Rows from block 2 of the text decoder, named by matrix and row number. Rows with one number belong to one neuron. Each number is 500 + 50 x the weight over its row's rms, rounded and kept within 0 to 999. All counts start at 0. Numbers have three digits each.
# fc1: MLP up (decoder.blocks.2.mlp.fc1.weight, 1152x192), inputs 48-95
# fc2: MLP down (decoder.blocks.2.mlp.fc2.weight, 192x1152, transposed), outputs 48-95
fc1.929:489512459571522423480555545485529558530467534509489498443413385405431568488572586502450507453572427434493456577532479537522479495515579569547492
fc1.930:449487510513580490554522441456514458579580476454505487515452475438489564525549492399524529580475360549497548508552616505525484543553401477596607
fc1.931:493472531492429545493481486484519493525501494490543589470468549518452596555562486553505476507524497589458497440489469500485462496476525542487530
fc1.932:524536508502517446480539454528474482569527516556422486519492481574481444520514476457508491480590434438477486437420441457454461408523485549581462
fc1.933:499426508542530554500500525501437580455472477524522476411520477418550545570562545534418460459624519441546510541441530510506556489395475514542576
fc1.934:510467462553506518517520419452478459463526543433606531496505533468483500542445484527447482471437601532564555512473459558469485451512491499464492
fc1.935:459455519510532471494493497561473437480459579541520459500534598598572514428444526491450509537517485476533526434505519547514495506521467479517479
fc1.936:504476569539426483421502483445466476575477564501522479582487554560536560506520477450442509541478536528471592532528539455412467528474490508411440
fc1.937:530465523481435482506553417474557448545444562459488476468525539438542504401489442505517508549434502510570476500520475479493524463410483499513549
fc1.938:491444601533563478447506504455472429527456526549465508571637540489507523478501574574517535409437430456497488490491526474406462496520622466424499
fc1.939:597472527507471499446544483546596568487496526479359524555471485562526459538530448375475572513494474562498519527451465486510400499485511533584476
fc1.940:467543546516533528516433477521479475452489499444480504496573525494490523493402506442504571453414400539516470552481446536484516439470533486504538
fc1.941:512497615509564506605488489517513485443571451604521502565437514533529539542449498469573472516448552513518480533578586495470470541519442384516506
fc1.942:565521454467472520559531553466493449520418603503447426530445489459434476502477526507467499544466470544564578496599550269541440547488536508428449
fc1.943:505473551505481496471462481378511490464526547465468525455496428473538562565558454483487520399421513460400451518502483469499531544404475481388464
fc1.944:558509544491555480542492483539524497609547486460512500581549469460463506453524533505560468395436472430539439554542508472560533542520555558529473
fc1.945:564413505534465466477467435476533408538495448474486479538493520534472504517563470614508550540531531515595492374515454507497530579415503459440532
fc1.946:495497497604492509467497459479518519516481415527489513575501524568523537528526458461526528488505492527430531543511570490396563484502454340529441
fc1.947:569510570510547543438506516512553536554611458510419558498444575462478480570540513489423499505535410489533503468569476556424480530442495479402447
fc1.948:399518502445385483468458524488539553491495420464531539503476495449570548519472464543460539503412494568426459512552566492490462478402515477453375
fc1.949:514523511507447502482570389506459561581465448459560502476462472449521460544475382493471531511479588499439433497454467449503537488535548404535527
fc1.950:457460514510557529428491503532494466433460383486546592460509554476503481493423528486433477531449427476548523485561492542497477429524482483498481
fc1.951:441507434472505603565505483534472505509544402514408550492522508421579524482460527516571504477439504522579568521564559564487577572465497533583475
fc1.952:419499449463536535492507545513556438573490494569529443509492473479453512390450434546467533453533509561527514478546576409569486492502566473432596
fc1.953:503549570571571471452512468523585493554529518540551432451410488440487469519528502456593555450490512456539472542546514447555527470503494542494541
fc1.954:558434469509569525448535471500416449425531463455549591493475511467423462487482498417508540457483510425443530513456471476511549502469492448476481
fc1.955:480505421437503514490539538488473550430523448507472443519529515466546546468509544535449523483416469546512513407507573516502521485551587502456569
fc1.956:471465565442503587362541492506526554502485508488520511490498486435512449465480487577545395472496495552580510629375453546414584484453529512448593
fc1.957:481451552502557530454497540477542561572444472491490482440524589542470598526479550547607521600475466525484516404462492569433530420464482489473498
fc1.958:535529495467499541460498435458490456466551445566508457426485514482557482582588465502478551568563376601527569519441532428511470494597499483586582
fc1.959:489544510537503502560501436488593454514462526518476500517485508458443387530524416524530539507521501506439467472568577470523501476507551527541447
fc1.960:468466521497466564459421486423555557513527566537468490515532439479494604413491460477488469503458474488479510612541479480424489479524481499482522
fc1.961:539564504559411527373494413490483456565460425509501479499537494446530481509533469450487499491551558502499493487486524497468482469478549481535595
fc1.962:427453476512567511446440552513568495425523349524535501510511467463513603549388491397552469474482517502542478468523498444517450512502478430476475
fc1.963:435534425543497508457465502495437488531488384473508459433598541538458493475529556433503576449532647506553402572510544397493479531487460569463516
fc1.964:471482541448456506545526492439540581455514493373553494585551515532427549503498546410486532513537529495491511511541512417455490464468507536495540
fc1.965:517518537518562551447481517478427534563543486454501500496523525565560550481513409461519475530435447506496512602426448471506525425472484477558403
fc1.966:429422490474506429445524516479533494510391540421468532504571442566445574561383508490545522538545461537531440556457449560534526475521566414502507
fc1.967:598485477499485437551538496419551638507451516465474497598530551479423577455448465406502544529495417481539481498435462365498478528522492458544488
fc1.968:492472474449549450524459456549474421453484541491548451475593673459488509481454547502525505511512483508451551467481454564379462480539386428595487
fc1.969:431427445502590418502531429511506496543562444469517570504396447462523540561571511419497473531493347516564535518535566540530444492475442435540600
fc1.970:525534458520498488549462518471449488540496435501545550548464479470525556587508568441523457489543509489485544418507591388439506581420553507548527
fc1.971:453543488495497479440488458515495472438421430548529525437630562368476533480486405455586481491426649489483483598523513446466457542467495505411475
fc1.972:444546560472423511470535492517458544499545453552535487513533552449488507491490553542528528551511424487473467544500546477484469520490495549451556
fc1.973:442522502431502577581482501520492362587536508512485542480573543516514544522450507618461535560522476412549409445519547382407533555530576539446437
fc1.974:532382469435512603487533463581444563465480480506426453511521577482496435522431521448543577407578576497492539412465446533440461485461393433507522
fc1.975:551471480541619553495532451455445459375528450442567451451503581518541547513453464551585499550493501454466473469456443576536534396512541434491423
fc1.976:445510548466455480493492500478475536498483523504496570414516525503543539505433583538437469519467462444486500518532479448466483525508543435537522
fc1.977:435462565521490586598464489543481618528539464506564512493519458535444513459422481401487474430458398461440512476477500567406530565461449510478447
fc1.978:546524493509504456545493456521607477588408495412530545504515531422506427591524514519503598627430479442517605523494541550426497436481460487570490
fc1.979:602497406483457419489414508504484469547543477471575449481456519434479538525460513508538534592442607460498524412554407480453629438471515514574485
fc1.980:517456432491581506519526437462523595494499471462497468492532486549529489494514625447518508512481425525473436416432428651468459489453531516493399
fc1.981:592422521579515436518426462539567494467384474474476482524486561516560565531506440514486487516465575496481544549548553418502447428479430454380451
fc1.982:556446464417486536470573496629566481505487642450563612454502438553471455483513537582499451503510615475573433558484442453499494465498498545531462
fc1.983:512462468515471452483559475539567470586439475466459472506530375531414579513458516528538517520497561455471464509422534450510413484554477436534439
fc1.984:587485416497499484407545424469508488467473413452476466462546468556581523552412482482485464479446447500567416537345404588520498532513557501553570
fc1.985:504488510522591468526514502504514490551530473449435461549501530501446525517443505542587425557543508468545526449574440534454403572493538521523495
fc1.986:580529534478546505518538473471530403530449454453471500515477489533474431471595488459422448447509529570477519490496486569450523566526481551579487
fc1.987:461484491488459493510518517482461488558471493435525437522506480470532571355546569481409558440490558496555484499450508500526467477508570421468484
fc1.988:450566560528528430537481430547518484651538503562460539582555521454483422492456594529540420536449462484513521442487408511539517524493491502518440
fc1.989:502451507480558575490487492533623507469522491466526446456504456554475433486518538396533552475480549577467537461412441508466458495510558598386471
fc1.990:435537416491589552441547490537494485450505505480601503555623546538432612456426551449491487567553512492500426547510547395442489495431579396464508
fc1.991:451643560541560453531564529480425495466568427461489495457519480527487530529657531490517453493530488512516459494535509482485475514472557409453541
fc1.992:504429496472601527445551502490494542526572561490523456465516416511605535511526474532469449507495446428474568554523488512476445420429518514500493
fc1.993:462465491457480426524463507518581458542589472525570555540512577537544408608423515514494610489505513503455447486476548568518462477515498531472467
fc1.994:493551456508490447453498450353472597577482498478497504540528566453462508515431471530538560569453488582508418547403409578474507596544532512524519
fc1.995:479602476505538436485508470519508576486512576497497495519475498544525492425447485439401578505528489425541480546512541486425526510357604496484496
fc1.996:468483499448563599356546633457569484415473467469490466526548516497432525489431599515501421399521479528501598548478502476542507478431443549513486
fc1.997:519568545391443515493529484503510500512486512465459507494538561505453557492453552470572533524602613453411482541528566569393500494541532490542516
fc1.998:473394460474465567498495526523477515494481486433548564395440551552574555440486495356559532475508460501474515526470448591432522550451513620465549
fc1.999:480498658509507528413464442505529479493518495507442502531496593557541478521454487431503469532521475513526568387376481468549489429541504617458537
fc1.1000:485551457502494496502553539416562509388492548473493455452508599517416461467501553466574504464534452542540543522459455442500463497545603463438602
fc1.1001:506488497455544482393553580501558522545489518572496494473487502392514540495484581523411458493444441638489489562520462458580549493486507474522459
fc1.1002:433433554549518514538459578449444484467574425500514496576461440500508552502550530524449423422482424497544389622520510485485512469533604453490507
fc1.1003:417481498463468445501520545542554487562526502485568490407499449527424464451563541464564536520553595452511488544526475571494620495505489576528488
fc1.1004:573471518500550527510543522515475492485509524530528561445549513503559422496532560421486488543464552461525522548432542495506609637515578447456428
fc1.1005:502478488494614596485531440511589478562413532494508519482575530447443510510479524528493446438507419621496441528438507590530549479471483408470568
fc1.1006:504525517481500439484541359468435310474513412478438516503435511415546569405498513505476398564406453488515423477502596484493441548468404445519422
fc1.1007:502584607504568477590476417500481537514519590492465444472546482439511499494497430536457613408446429477493514483454508497483562493425513482517420
fc1.1008:485437498502513567507618538578526434519546521467498453431428575493546457475494468478489512481497555465544497456527391505545457507539501438483353
fc1.1009:508417545529526469473477523525461531540530439547476499572537537487558601434533547543452510558518472455481521519519480477463515521511621426440650
fc1.1010:482581442563379527566472468543536462522528556512486525471502538513525419504414458473524499512409460542522477527469428470491557505579465502424436
fc1.1011:471474504413500459490561402466428443509568424462438444453475497473394490467540464508511467460476551467472471512417553492466548522418500393580454
fc1.1012:469408482516490592602440576447521532458480584532584532461504492589545565541475471504556533414502442424485472543403487570524466488521449427470628
fc1.1013:473517547395524519511482393595567475543443429508522452549422535438525472451495526570503504463449578486449471498483497450504471387530583523496493
fc1.1014:463509472566585497629460570504469510516484526525481549488480525457611611418499514479608551428521541530496480491516501486503453501498596538358502
fc1.1015:509538531536505435530420494433482533519564477463515409470558454470542544495452504492512538514519561478484551533485525441439547552458610395526546
fc1.1016:554476486529503480468556496512538610605593446454512500518555475563460552523432450522510533513457485460513420493597545503520463476521502495470485
fc1.1017:515517540499542477521522489504507451493547480501522449505441479464588551529581552565491495526419522492427581539474565535482544578520538537534547
fc1.1018:501442498529517596567438581467515465405469529507476583438474522559595495509447519446551461484569485466556448555440480526473544433421608425484479
fc1.1019:527441510524514513543554454508422495479470513502537512462552535462502551488543513465482506606451467459497471519399481490565455452475542475509434
fc1.1020:457499555516498387566438496544439532546589433456577551355528545502524534546570505518361479574501456495461419518574568535472489640439516473520545
fc1.1021:589475475516488540524400493548493374540483527513525492484490555495572563478489439532514545506606377455469516483515466536520414523489630472406493
fc1.1022:429403633511484479456461509579507458506492500546520533489457498451505513480533446465455473511421621448440518426535562561542451437497488478464515
fc1.1023:506451453530475543543551548509495468596446491528471510499482565466576563545438529437535555473583464489480571451523454507516569549474551508466452
fc1.1024:438526511527561480520468487421442527485494534496561518424479484480422527464458519524406473488498574563520425486535565511475465487532557476542486
fc1.1025:530507561516454493524500499470543458517481514455490499528467446437550482489614476535435559487603467508538570474559477642506529509508555437487490
fc1.1026:541532500467436514462547479526488511515468485524523457440444555451544578495549519443535549467552485492497508532477491559407564433496480478420551
fc1.1027:499532511416475466412466511537432472494552453586495569480473458543359500475482548533462552526535489484485492526433459550480506452525545511544546
fc1.1028:510474530438497562548513495489648472567543400610543505533440500461514507482434477583499516489499491497496472517471602458575448443503499536481620
fc1.1029:505458500483530454464467618610512583494466538474560488451503491501562495537544591567556449491426474580529546477410493529444521545472577490496496
fc1.1030:570502492479465490464524442458483594528573577383425485569402475511467533431455514419462537514450479515464587479518457457507528520540437546507457
fc1.1031:469546554458432579536594476566539497447494503516586496473563516565453465459499487437543445394386522493498439491551447469483471422510569492473498
fc1.1032:591540540517447382543443446522429546569391528549502476612442587471489484582451484482541523556490518535487623478504471418480481387503555451468469
fc1.1033:489576585481420595488463495459418540545462450500514457438479454551508487464587462523559478540509405540405510553574531542529503500467424419553440
fc1.1034:469458454405525458492592471538506425457439448533563545548552556504543518485524457504423551498445501474488433479540542464507582544431531401538436
fc1.1035:498478529545570502569468563493538514468620571525390539569525444412519467551518478474486452488490531525454489516509540446499553517536497533495447
fc1.1036:484495471467534584557515492531543583470439472523548455484564529554538490555491518584452499501495449514483516532466526529471540564421443516430513
fc1.1037:614463475581554530497541465476540431559456486563505460511509539432468527497457540487593530446424478464493498552442524535531561421461497575457569
fc1.1038:463521569435463504446496422520563471507504525596523516503515509388481502505540510374457562561480514515519528558421508497440602534456504399490408
fc1.1039:462518432561500453461489589447500419517521550532454553469441528462415474482461504477448564373526446432473504477540510516543554574496501490520484
fc1.1040:478589592500530482525462526436547552517505480493450485556508473558538553517608536458462577564448402475522566484542448568439531520439423465567437
fc1.1041:483555468550532515501407449400501546506530560498501466501500437550470601547567608507381533446502410515568498477476438552472514535378474433573526
fc1.1042:514546512487580465515487528428515433449502387514411472369611586526451556537443528489570494461425522521582456524433472476514589581431519531538398
fc1.1043:502567532567572486424601514512545489532478520474564535444524521549485455539546456540477429526412518581496488447385550491384462509475534419463519
fc1.1044:452423558541488521475576451526493523517667585552557487519459563542553536515565552482467506429546630493479564509528514525434517545528495536523579
fc1.1045:508552633515402424573487460467534485494557480421472570487557497541538479472460477449455525379460470483521485550463606480494479533379492462505560
fc1.1046:398510464555413560437521475576527444449492362486583506502528433489470589492466468559538500400447507512549520485503471463539428507466522445595517
fc1.1047:432478466388478536533483482469495475549547496509513541505523578500545559483595549472477509500564493453586472595536501484512543466456583465528446
fc1.1048:410558539578452478440542507444541564538458350435548361504474515485575510433452541444502486461451537496399551559526399640507534455449465475448546
fc1.1049:580531394589488563567475437525541521479500477467477499468476642502565509449496436502573551547489401530447563455507495469405558510464572461528588
fc1.1050:433506520575497553475469476526491580514526436457601616462491506509491478467518545551502506491477535537457592448555535577497435485458417486464482
fc1.1051:502506530562528458519491519482542518455608646434516480490487512422370592460576544455445538501488355457490511512504469571502530513446422496572460
fc1.1052:538377559491513546517535602565559585499537487470455472462499497407470492530578535474619508447470539485496494481409550491449482485459468605436430
fc1.1053:513492473599508429529548465463453504468467473476624530439595532547429601498426496498549496524463542415567467455429497462533483616438580594484405
fc2.929:491601517542538410512430480502458565427473514518432486499510505453453456470488510527513496460475461531473507520407507549457527571595503527566455
fc2.930:496515473455502451428591481471544443556481591520547580503496453429479447482559441508445492426598418453533508504514546536547423433440490491529439
fc2.931:498569426429593513442485463517477484508478529514508776478463451538599442513514479531428498489509520520510543454430497466557600519583485504523524
fc2.932:459521460434449502525514492509515548497496447466522544486515663495473457539380467480517494492555465519534408451435490569485381415532483468465484
fc2.933:469523496522538475456368397440461510526470499554460637476514566552538526466499438432494494469488500420439438468571605435489519537481525496543579
fc2.934:548449503599566561545505477439459510529479572468451588478498441499452494578507565517532545495567508494556542599530542394479562532510488599499522
fc2.935:474524508495475568484523450473500510464496427488575487470617500527440455465435487512499466493546538473513464535513439475378531442546573468506519
fc2.936:559514496359496558521598485519498432538599554450479686499525494462504527485462462509578442483504500534534452522530541484571499483412488443505506
fc2.937:419518530488493458559544454440495514444519456437493637550483523491524496576461464468439468289530554442511523499520467633494561530504476571467487
fc2.938:499542435509476465536504439573552498482556525535439456473602460453525494480472466487447531474451581459471515502496434520434440542623437545483567
fc2.939:494476492512483437443601477460498557552546585464491661531486521505586488573459596429506515443508530524479531581516436474536457438460494532517495
fc2.940:526525545479480513534605521488404472536492569430588556507484569482466538517514519457491548460576506435527460485508553587534475409501528529522455
fc2.941:500535555536577470553524494481550491525554484589491058553495502503522517502475527576494528479471519461526475466530508499509462440537458495502512
fc2.942:482478496434501478448479452382680461457549467549464434538533486564500578477478551602514480490401510552578470501510439472555562534464498512475548
fc2.943:479534469425514556509553546465497441493406493431405663603338543525552495549424518520472537465454493493541487489416537562521552488430439544416496
fc2.944:513512501475576478503557446456500414570501514488497645569483486418464382538492423482490508451489496480539509547451537436483444545523505506458473
fc2.945:577515403487448499450485552548544522440513478527512528503512570573548475460506472423457425525454543431530518409446456534558511507460501536549510
fc2.946:580558521577506459515454461497522537486502456532551461498572516569523517497520524508506490481556446453450510570576482553460451450541481479517465
fc2.947:547501459512563441403519504500507507489403523322443549518468457445539475536437527461509506520470565560531474354497581494556536502468512550460526
fc2.948:467476491484490441584449505513565502533476481460523807557483462514493471556542504575523491547468507546399547433478522451547441499487522394494415
fc2.949:463426523483490443515474545423567524505567533490473645467441492533627494533503567451484466436516496523459454504546517517520558537541538499467455
fc2.950:522515491463579549421524442431481529446452514461532702521529536500480483522483481491568522498473511505529512525471459509555460428490556496543520
fc2.951:500501600589519463471512393442493511466578536474491578466472485483481436353483443494457555511465470509557532477477446467503535456405513477566546
fc2.952:480469511493538481507466480470515416530417459587431348551500501516452496477522503458526517496554574471515489435519568401581425441581407514473549
fc2.953:486535455484475478561492434545597497492394512399520712414476535511533461532482583529452517454504544553491464462479519472516515475572533566511511
fc2.954:631437497588531514492558478569457522445529482518524315526534531597508557500504549524479516455468590469579522456428463525568594517432482481515498
fc2.955:526517511431534512441409501489532543498414532484461487490483515397476533504463418471456505560480565494533534488511447509541555490465563521600575
fc2.956:475506563558482484471526516512469489485469547487510023517500458485478490492528478489466517498459509491552478566471470494447548514503485522434543
fc2.957:456435495468521464500533509487594438495514582476533449486451515512428552480525498566496568423502529492532427552462444451458441431461465470535405
fc2.958:358459473514457483529566479426475499541477481578541605518423535544463525528548531521411474461502404495425493534504500444415376513505507509542478
fc2.959:576535508433439470428466479552499516430600479464461774501456574543503589575578530487481493484478469560505566497500417552563507506566576488456504
fc2.960:575451475520491481548394590383499473533552543398438265445536483523516559439453512477500503463439486548466527471520542403524614521548460542522506
fc2.961:574512561593450452423530468526577484467428472446492355521515487456539530514506461485554518491567529438481588507444548563518482469471576495499556
fc2.962:423460496512539488511468557441435500402513474558472727546488473488477503461494508627585538469460485596459463563516531526529503566517524490474507
fc2.963:549604566550516407514554507385553502417378554518565635395620538474501561504497520571551490530535584564529533544548505528549480565542541609513522
fc2.964:528449449572508467440433423532516467528497476519435899513512484518549460533467489434543499431498491444457415440413436445529545447466491531464516
fc2.965:506503439538480415485477560409451480553560461545454703504540540535549509529461546541529555460385471490530496474502502560449480412512483522428537
fc2.966:490578464539505561497554528592499469406456463541490459529498481522541474474558481571515465445462474467490523535542502472491436428461478485480530
fc2.967:477517574493484430562449480506512606512446464473498673482449534434493556580462450486439559495502444440538461586529544478498502504548471467571473
fc2.968:531495499441447500496492476446574526520498510463457653445517528559450506488503513525411545582372521406504513502616474475448512569528501538519479
fc2.969:484486476461500505403568464446556428529425551494591538489452481441494515501499455425444529473562410460538513466555578459591421432416470432474429
fc2.970:450469434493455565527459446504519581472528483502516537474529519506595517504444545525522520405501500448529383418476591513472441508548447510494604
fc2.971:571587508541454462555525502523513484432537505447604706524486489459485506468593458469542504575511494559414443592530561523475485530535599567520521
fc2.972:565484385498542505578513533475502429513487500460468571486472525428444473487488536490457552505552463456420420513476454505484615457535480474526542
fc2.973:430526534479454380486578526470434471544534482448420663505461551449553495450474489437413457556588528568557432484451388402474497509479476457431488
fc2.974:485462484371434536505472474611509548467458441548563418423519528500473439505477542533462531502514608520470478494537505628512510427484533439511517
fc2.975:559493469513461546550548492553452510530439561454510266484581483514600511513450495429552504465507443471511451538437530471587554472447523445520545
fc2.976:535536470394453520505553577541399474578576494489521593533453458463560454438533501509544551504492558547535475471474508548515548459532541545497525
fc2.977:470499505534474520533506452471474553421552512424461663415414481519489528601406488493570509547597448528456529476443498559474482460502563464533543
fc2.978:515498433571490535509571450422472463349457479412477573501540557546492499465538545525398579484428498471524391513475543575515411558422541523492541
fc2.979:494471460517450511457401470443499480484516476362521742507507421520570487468488493530511413468387531521537561484470467459441508493579502605397456
fc2.980:454467473468485520553572496502542420390595461482390732546488530516524458523479466524446502445478495516516528513621602552586454486519504483465519
fc2.981:528504515509569510544465458579573537499453415420553442540484449489531481390546467508551484566451525497523537432559544555470500529471511561594478
fc2.982:548496399447448502525559549588543478512528562549492357508509503527478427513499411595529516382526453488505501422487466448532453477569502475516437
fc2.983:406441481512496467442453470568482528501483497474527390518524465469432500583445538449494483575587515490468418502435561494454333495492485489598482
fc2.984:488509463513452544474612482538443543541447537509439302483573500484579573422554542527490509468560443474553456550387478530577593476473491510537474
fc2.985:535513495524478514549524466595467514460434391462464491446477517444536413534638506516455569478417432521487446480497524471559384597494493538481507
fc2.986:511539530528481489474465413503493466525448572530564528464465613595534469454595515514538443384514481416538482489495539509412498525497525492527455
fc2.987:547501481521508479425515578469510486543512554476450693501499448478474481563504480438564501511530481496488556496515526515462491372565557518514501
fc2.988:520539525497496443516473633595518510438467578478496553540516514531550435446500467575524440469427496494557457446506537483574476490577477557548470
fc2.989:458518464504484554548501533530450516398489520528451666467469572518553482436503451470568524462565489506495535542516454414447408458507593553483465
fc2.990:592412489437530504449429424459468556477458518492525632475476509560492410542515510590544521426537484510471513495487520471547516443449504488481557
fc2.991:507445454436530501500468462429488523455464475479465668509415550562522485490515470487472513532414428526474506495435577479560459569548524497560482
fc2.992:572439410435467546448413523426410543448436466488514612457464547563562515593504510493471496464525481484417507512448460489509469525480491508474567
fc2.993:497473412537483422423482539579515491534488547613492565503458506385494492482555530472568453411466581493473503511505407497549409517507413467481545
fc2.994:509474522538491486529594545440516608594505512507479430402494469402466559406474402508503524527489451458493431466445436504531558428478539499519493
fc2.995:455420495473457539537485542446579613516525472613454540511541496593471515482380522518567492456540532417500530612525453446545475517540527531464616
fc2.996:418481523588510547517537610419450587402547487473501321521392456463521531486481513513476468563486412496512524492456490468485449418525489493457539
fc2.997:532565461513503508579483511603510503452538517569549513453450482455529503557460524476488556532479568581537468485582489509457534462539460542541488
fc2.998:480514469470423445468542519507520513482512553441531660537526471528472524627493528459465424470501506515526519489534548559537492452555469457513495
fc2.999:494529492417528433454497469450470558531529516562463683461484534501562502530467470431485543502548566463396491452476562530522486438513538465553540
fc2.1000:471535500494567584520499541461575522558463527477535209545499560497434526460487499415481494488517442535464525438476529448522452536525586537475491
fc2.1001:526554451464605499561516477446596478528448494477416810529566553466536486507466503521495520438511510548452504477468417463490555453507489530447437
fc2.1002:538443482485496467545508468471494483499473452533483726438486414434517484423500490497476550534564496490534534491508536517565549550589531461527487
fc2.1003:460526456480498464481496533494538529486474525523548546361458473491464386433502479530556642497612540486612447551561603501516609461458504556549539
fc2.1004:554457499589555480486534435519475481435470539538578436502558500522518540517491501480496545362427617456525479482442483604560506530534491469454418
fc2.1005:436442531544463557534471566475506454469529558505439489525528469603482508526578471512447482496610539471526469476557528587554450494517479597417506
fc2.1006:548404537480527556576502426457504451575472417467499448566438515407470460515494470546550461540480519502524518404468535559478547427458473488546485
fc2.1007:511470432456494507477522485396524554391535414470471606472415459424501534552512509568502491413416551573545480460580499563461516477510507497454517
fc2.1008:541427492509544510494505472449500458466491508488505077447397514542510398507482518522505513501540542543473501465464472475489529602491486458558466
fc2.1009:518546479457464431553533520523478526534440494475432774488392563462448453507508537434504412510507472514501465459504501538547456567442403527459432
fc2.1010:455460516538488476569552472528512423581483598475416703491476477536474562490468460512537452460560458534419590588477511468563556525493450560493506
fc2.1011:553476360472529550435482488522483450518444586489460587517458532467523435492514469425414509435492514469563536417454539504631406513480477545531459
fc2.1012:535465547483519542599444451515448473542473635447451528466557446508516532552504579512519431440633337463490472536460577551494480473486472525443468
fc2.1013:533527510382519548432485480593543527490471432548557493545458526563519528486491482479512494528411530551488523449504540494551464486479531467518558
fc2.1014:522485501427484455539473516416569558509515523416453640492473506424486532446472431405532540464493476449516455527459514535544537560498490487494473
fc2.1015:489483442431529490474513530523509480415536440558515751494451442509512510528455474521481444473584508457424558458504493499526480499485542558520524
fc2.1016:531475466457425607434481510446462533560542486375584285487571486507512495532554504508426530489462526449453522459442558503517578438531468422536508
fc2.1017:471520442421516483510572428419413483443533520420461695438471454539521556515499488527536535423497516560429552501600521521418473548488564459582510
fc2.1018:518485528451479537540433484500465512529454476492492485388569510546503493552419456524476517397515444529513514400536528528517528480562465444404463
fc2.1019:469511442446506509518552526510484518480568576499476668493412518503530461500505461588579552392414587553561591473526475506485494569435585456476635
fc2.1020:516483380554604416504475449504430492581512468496444616431435583563555442459441537476494572492497540496415534466465539481544535572527435521492532
fc2.1021:533537442547441530488432428559455449563575551511477278437530485518579548460460515512495539527531457429363500407444521470526536487527520462496522
fc2.1022:502538500483436468474630510532530545484538557471429604519482505562533512450576568522452519492495472536506482494500533585496513442511519450464417
fc2.1023:581464481559479511478508543520576526453486446471505496481548551493626476515461498501375426471578455469460501443641528479544555530475541551537540
fc2.1024:489543392522502420408465452464504522567481580595530757520533466489472590523442462500488472653542508469460475494492461526446551533535535558550561
fc2.1025:445476540487491465514458487437544515539515535622473484550497473521523484424491483496570480465543467471437531431540462518553496537547463409487493
fc2.1026:528484460447488493521488440570454525541493461510573197401463525404526480527466517505569550474528485569536520522490578561409531373510503494469485
fc2.1027:507515487450504525472426457575492412471524480608471405428488477516331538446499537486569522525562484517549430556511444475511539473464580511468446
fc2.1028:604541449456475516513517509518550434537504459560534420530432521545536515527486496502499495473481489528444521486463570472585486434535475517539560
fc2.1029:604526546515468470436559522641528529485449559420489220478505495427495464468534514498533492531467575502543496493488447428566490494533478479461491
fc2.1030:463456505545553473488499520428444520503575381398418479504405570465443529484570566403458478498472511484562526534543504504531402576459446469515516
fc2.1031:411524556432492561516421472551536546399505531608548587487424576568495516520487477523528491466525521432449469529484471474457493471519522584551453
fc2.1032:484466511433500456491481533542471536526508556530454679519516483557551409520405527524488456460505448457522430449482589473555566475540484523532476
fc2.1033:486561513423458437456459453511484490552512493456605533463543557483559444534397511519480528473646422520448481440555544549477531426465479411536472
fc2.1034:397453434477470518533437511432544529511517526469491676487395459487445501432477516508459428503508508593556490399460504501407456458416479512553517
fc2.1035:564428474533461418534444481497490568427488512504507575524599494411487462452512468451573494540576494436482478518402561480539614516600437553537427
fc2.1036:513488500534478496432519547382535484458500495550483381494501579499495530488551521579506515513461509568550464484481508552479531394502456427436534
fc2.1037:553569415447530563530470459612513511485557534489493464455573490593508547498405510557550500452534469619452484439479503505414550498547470561531532
fc2.1038:511535530466613473550505560507456435495498483488605554432571519561562575525550537535464476413491541478428534491510518480537486458556494489455485
fc2.1039:447486477532485489485503563490506432440542405522532842497523516477480488524465514466515569494478540534496479504448527545508508487486481480494474
fc2.1040:567547531534471431449502542513536443491438426449503706505501499506526498469465538537446500443424479547514407500542470417542401545515601493488489
fc2.1041:523543498480533519518475508600506386453440475481450701554393478483537535613544505649623486498459455556530601511516445478451435483467477560502469
fc2.1042:557489504539494467525551513493377498573559559538458698500546440580501580463550512495471497523499478489556503468557476621579603471543475563462477
fc2.1043:480515408504448459515579501565489537485455510418414536529488494609548457434472582492551546462484508476568468420547498493459498468520486449516610
fc2.1044:570553482469514441377531492380490485520594463564526622508513483491527501497468529530391512494575540541483562476542507538527439531542450565555466
fc2.1045:411513408541472393524566493482543508554460528482512672451538524500543447489520571483497452610565494402488478459447536511547509391533511486496553
fc2.1046:455509463527480486559543496505503452496540465516463716543509416466391464537426523506589546433496545502500545557540530398514503515585482470429481
fc2.1047:540580470440577491492495560443486476534424446461427492456530459642526467608489497446480532404496490504457532472459531462532501442474477518458551
fc2.1048:447487518592533483454535475426532550507518477442507048500433492515585498510476513533514477445468495527463521475482504535484479463530478515525497
fc2.1049:512470460528459532506490444449523494565441622439446403451439496426520501465520478527515487534386501516597432408507425518458494542474460535528501
fc2.1050:437448550520552507534461557502473501429459512507406589459511473493473420517403360523488499464550476497487533510414508524545505433553480467499471
fc2.1051:461442519529504536485521467479517518490457411441493808545507532468504430501480531505510528447489484550574465502538585501474469550563461543609556
fc2.1052:506507570413465454443389488515520531497553462523495464534535428440465510434538557474526537522549554430442528488535450552545544606594474511463551
fc2.1053:524570429520496380529578489405515509477483442389515658404559521556509617516537477520509573519496537420511540471439500542544474605520514508454549